{"horizontal_flip": true, "targets": ["total"], "num_classes": 18, "activation": "relu", "channel_attention": "se", "stem": "single", "widths": [192, 384, 768], "muon_scale": "match_rms_adamw", "momentum": 0.95, "adamw_weight_decay_other_params": 0.01}
Rows from block 12 of a small image classifier, named by matrix and row number. Rows with one number belong to one channel. Each number is 50 + 12 x the weight over its row's rms, rounded and kept within 0 to 99. All counts start at 0. After the name is the row's rms in percent of the matrix's.
Before each channel's rows are labels from the 100 images, of 14848, where the channel reaches its highest value: "patch colour" is the nearest of a few named colours to the mean colour under the peak; "lies over" is the class under the peak. Only what is clearly more common there than usual is listed. The data: rendered dice on a table.
# convs1: 3x3 conv (model.blocks.12.convs.1.weight, 192x192x3x3, each kernel summed), inputs 0-191
# convs2: expand pointwise conv (model.blocks.12.convs.2.weight, 768x192x1x1, transposed), outputs 0-153

patch colour: pink
lies over: die with six on top
convs1.117 121:78 61 54 57 55 72 57 61 61 53 62 60 63 60 67 81 60 54 63 61 60 59 62 50 55 66 30 57 56 53 81 46 50 72 50 49 66 58 58 64 62 64 61 66 52 53 62 65 53 64 64 46 69 57 50 55 71 45 65 61 52 65 48 53 63 57 33 50 64 50 69 51 53 53 60 66 59 53 53 59 57 58 66 68 76 63 45 66 62 65 59 61 57 48 51 57 59 63 67 59 47 57 61 68 70 63 43 73 66 55 67 62 73 21 48 51 58 55 65 68 57 61 59 62 57 58 68 56 56 50 54 44 28 57 55 41 50 38 58 41 56 56 65 61 47 60 50 25 65 54 63 47 53 57 54 55 64 62 54 64 51 56 71 46 60 49 59 52 68 41 53 56 76 70 61 44 51 57 51 63 51 76 61 60 71 60 62 57 60 55 40 53
convs2.117 124:60 44 48 51 49 43 58 99 51 59 21 47 80 37 62 51 57 45 51 40 64 46 63 81 43 50 56 50 38 52 53 71 33 35 58 60 48 47 54 51 47 47 39 50 49 56 83 67 36 47 56 50 63 55 58 39 41 49 46 54 43 52 15 43 46 14 28 48 59 42 55 64 51 57 42 50 51 52 51 46 42 35 41 70 45 47 38 43 37 58 49 52 46 57 53 45 16 50 70 50 54 41 62 66 46 37 49 49 38 78 54 58 47 46 57 46 45 44 58 60 62 59 44 14 46 53 61 66 55 41 53 32 41 42 50 34 53 50 49 43 66 66 52 52 42 70 42 52 61 50 35 47 37 74

patch colour: brown
lies over: die with one on top
convs1.74 101:66 62 71 44 56 51 35 37 71 65 44 70 62 40 55 70 70 58 58 45 46 67 69 47 43 53 55 57 33 54 49 33 29 66 62 39 25 39 46 55 61 61 49 30 63 41 28 67 70 49 48 55 47 53 32 73 52 53 63 44 59 49 61 78 42 55 47 43 43 57 48 59 63 55 46 48 48 63 46 37 51 36 51 62 63 42 32 50 38 54 48 62 49 46 43 69 52 47 55 42 59 52 60 55 42 24 34 59 38 52 77 57 60 75 35 59 44 52 70 42 39 64 44 55 49 47 35 60 48 37 32 47 45 62 27 52 51 34 36 52 45 49 73 38 82 45 42 56 26 48 47 37 43 47 72 45 62 30 49 49 47 33 63 40 75 59 78 52 58 60 53 44 56 56 44 41 56 56 36 61 35 72 40 46 38 35 48 48 54 47 36 56
convs2.74 099:41 50 70 55 63 62 47 62 54 61 31 54 55 65 65 54 54 28 54 44 69 41 43 42 57 48 53 51 61 13 55 58 47 69 35 33 38 48 53 34 51 51 48 55 49 52 39 55 62 43 28 51 63 44 26 57 58 53 61 63 81 33 66 22 55 35 54 51 56 42 43 48 53 31 57 48 52 37 74 48 52 43 42 46 37 48 65 67 44 53 48 53 50 59 41 57 35 32 46 44 29 00 42 39 59 67 56 48 59 29 50 33 47 63 71 42 70 64 46 66 76 89 25 59 49 44 48 73 84 50 67 39 58 40 48 67 47 50 56 73 67 55 51 51 42 36 23 58 55 39 50 47 58 18

patch colour: brown
lies over: die with four on top
convs1.89 089:53 41 45 34 53 36 47 51 38 38 59 39 56 42 15 47 64 44 59 43 26 30 54 48 59 33 53 56 41 52 39 45 38 45 62 40 35 32 31 46 52 39 36 52 61 25 43 65 49 49 44 50 51 40 34 42 68 47 49 51 50 48 37 56 23 56 60 38 18 44 37 56 42 48 29 50 64 68 41 47 38 34 38 44 37 35 43 46 43 37 35 66 34 48 41 57 45 25 37 34 43 41 52 40 51 32 53 57 30 40 36 80 43 73 51 40 57 49 54 43 52 29 56 48 53 50 24 35 33 52 51 47 66 56 28 39 37 47 65 52 50 27 46 38 53 44 52 55 42 37 40 59 47 43 42 56 47 57 51 54 48 23 44 42 46 38 35 48 42 62 45 43 65 53 46 68 44 36 53 56 65 77 56 66 52 67 36 20 50 49 30 41
convs2.89 098:54 53 40 46 58 74 48 55 56 47 41 50 57 40 46 35 47 31 25 99 64 30 41 66 49 50 25 50 54 68 61 52 59 50 55 67 55 49 55 50 49 37 49 50 59 48 61 34 51 53 45 40 67 54 24 44 58 55 35 45 57 38 57 60 50 39 64 57 62 56 37 43 52 52 45 55 49 60 43 61 34 34 56 51 73 52 43 30 44 59 54 54 38 26 72 68 62 50 50 44 40 68 55 23 68 27 54 61 57 83 42 37 33 61 51 35 31 39 51 57 59 68 32 71 54 45 26 47 68 54 37 49 53 45 49 48 52 50 36 67 53 46 53 33 48 26 72 60 47 85 46 42 66 51

patch colour: pink
lies over: die with six on top
convs1.121 123:71 60 53 77 49 62 58 54 52 54 53 68 70 51 50 76 48 57 71 61 57 59 57 61 44 62 31 58 72 51 65 49 60 56 71 43 61 61 58 65 58 64 66 60 42 48 62 63 50 74 60 44 66 57 56 54 71 57 51 61 56 67 69 54 65 68 64 52 60 57 45 54 61 58 62 63 44 50 62 65 68 54 51 70 72 60 44 61 50 55 57 52 64 75 53 56 66 66 65 61 58 49 58 56 63 62 38 57 64 65 66 66 68 15 51 61 63 63 66 63 39 58 52 58 50 72 54 54 48 67 54 51 63 58 60 34 50 61 67 53 63 40 73 72 48 64 54 35 61 69 62 52 52 57 42 70 56 52 56 61 50 64 56 54 47 57 48 57 56 21 58 58 51 70 53 66 60 50 42 62 60 63 50 66 68 54 61 49 46 55 58 64
convs2.121 128:58 32 38 45 55 39 48 99 54 37 36 49 55 54 47 44 48 53 45 61 40 43 48 73 58 47 66 53 59 26 52 71 55 32 42 68 49 53 58 52 46 61 53 52 38 46 55 53 61 47 53 55 43 47 43 54 48 48 49 49 32 35 05 53 48 11 76 55 37 41 47 58 42 43 41 59 50 16 35 46 49 36 70 38 48 39 40 48 50 45 47 45 60 44 50 42 40 53 45 55 55 68 47 46 59 74 47 59 65 68 45 45 58 14 69 51 54 59 44 43 52 53 62 29 50 56 71 41 46 44 46 41 36 55 51 33 51 50 50 51 42 66 51 44 59 57 47 39 52 51 60 57 27 62

patch colour: grey
lies over: die with five on top
convs1.40 113:20 51 19 46 47 39 27 47 54 35 44 54 51 52 51 30 38 46 55 42 38 51 43 50 28 38 50 48 54 44 70 51 34 35 47 68 46 48 53 44 56 36 51 42 49 50 30 15 59 49 52 45 43 44 64 29 57 48 56 34 40 49 46 41 65 39 54 29 43 72 48 44 60 36 46 33 43 39 51 22 51 60 69 54 37 50 22 51 23 36 42 36 37 51 34 50 39 47 40 44 38 68 43 50 68 35 42 39 36 27 45 35 43 52 45 45 32 39 66 29 59 42 47 45 48 66 32 23 53 42 42 30 18 37 63 34 50 37 51 60 53 47 41 52 42 42 42 46 42 42 38 47 57 40 60 30 53 66 52 42 62 38 74 56 59 72 38 35 51 52 47 49 44 50 45 41 46 54 50 54 53 41 27 56 48 48 45 62 45 63 32 44
convs2.40 102:50 34 46 49 40 59 22 49 61 40 56 51 44 47 37 54 71 69 59 24 46 48 47 56 52 55 68 48 43 46 43 43 34 59 29 43 57 60 43 50 46 54 33 46 49 55 42 39 38 58 57 52 62 43 35 44 55 44 44 46 54 57 44 52 44 33 82 60 48 52 60 62 20 17 40 54 57 66 51 45 55 51 68 51 53 53 56 49 31 49 36 54 67 77 56 49 46 63 65 66 65 44 47 41 58 54 70 55 47 38 55 39 37 54 28 59 62 59 44 51 56 64 65 55 45 49 59 45 49 56 50 48 30 42 51 36 47 51 56 39 69 47 50 56 76 82 49 34 71 57 45 42 73 59

patch colour: pink
lies over: die with six on top
convs1.130 136:55 69 56 52 49 56 49 63 57 52 60 65 60 63 69 68 61 63 63 41 61 71 61 32 45 57 43 51 51 53 48 46 29 51 38 57 53 59 61 56 50 59 50 58 51 51 55 62 48 68 64 37 56 59 31 76 74 43 62 56 46 63 63 41 62 70 41 63 57 55 65 52 51 58 70 81 49 30 45 82 46 49 59 42 63 56 43 70 76 71 50 48 71 54 43 69 53 54 63 65 68 42 61 62 54 53 21 57 47 46 62 48 56 22 48 48 63 57 66 46 53 57 54 74 47 68 56 62 53 52 51 42 17 54 51 28 47 36 43 35 48 62 70 56 40 56 54 30 61 49 54 34 60 53 29 51 53 46 67 65 56 60 41 41 27 20 51 57 60 54 42 68 56 46 59 54 53 53 47 51 62 42 53 56 66 52 66 54 37 39 40 51
convs2.130 105:69 58 52 49 50 49 57 48 24 56 36 45 48 47 64 47 35 60 53 44 40 38 71 45 51 46 68 51 91 72 54 76 42 52 57 35 47 45 53 52 49 51 67 55 54 52 45 45 22 36 28 40 51 53 58 46 53 51 30 64 47 47 21 51 53 42 35 57 49 79 53 59 42 26 52 59 48 46 43 31 64 59 51 66 52 48 35 63 44 49 59 59 28 53 63 48 53 55 49 45 64 77 49 28 47 51 48 63 78 53 43 50 25 63 49 25 50 46 46 51 39 54 49 42 29 52 36 39 14 39 37 54 79 43 49 37 49 49 56 43 58 63 47 35 52 62 56 30 50 53 45 44 66 73

patch colour: grey
lies over: die with six on top
convs1.85 151:36 53 49 48 41 48 44 41 55 39 41 39 55 42 36 73 55 44 79 33 45 40 33 64 43 62 48 47 75 44 31 37 46 41 30 40 55 37 44 38 39 49 70 46 48 45 66 23 59 34 35 35 46 40 45 45 53 52 32 53 45 39 37 61 62 66 40 54 53 47 42 46 36 38 42 67 52 49 44 25 63 38 34 40 41 22 45 50 48 40 44 34 43 38 55 44 40 66 39 70 54 64 52 38 26 39 36 47 32 41 39 53 41 42 51 47 37 24 45 50 41 52 44 46 42 15 55 59 45 54 44 52 55 34 55 33 49 34 46 55 58 37 30 39 45 47 47 51 40 57 47 40 35 69 40 50 49 61 36 48 42 57 56 32 60 59 50 57 68 43 50 11 63 55 46 65 25 40 32 42 18 41 66 36 49 57 47 33 47 51 49 47
convs2.85 104:59 35 53 51 37 52 59 48 51 58 55 50 44 78 47 43 25 58 47 55 68 50 83 61 51 53 56 49 48 66 51 41 45 57 52 46 45 49 53 43 48 49 68 48 46 26 26 50 44 47 61 43 55 47 57 38 52 47 54 53 53 62 71 51 55 39 50 58 58 34 50 53 33 68 51 48 45 33 59 58 43 48 54 58 52 35 46 45 54 50 49 42 48 56 50 62 54 45 51 53 40 77 46 80 49 39 41 50 83 57 58 61 62 36 32 55 55 52 55 38 41 42 66 56 55 59 72 39 46 50 57 44 50 40 50 45 51 50 47 51 47 48 49 76 49 36 44 45 46 14 29 66 31 39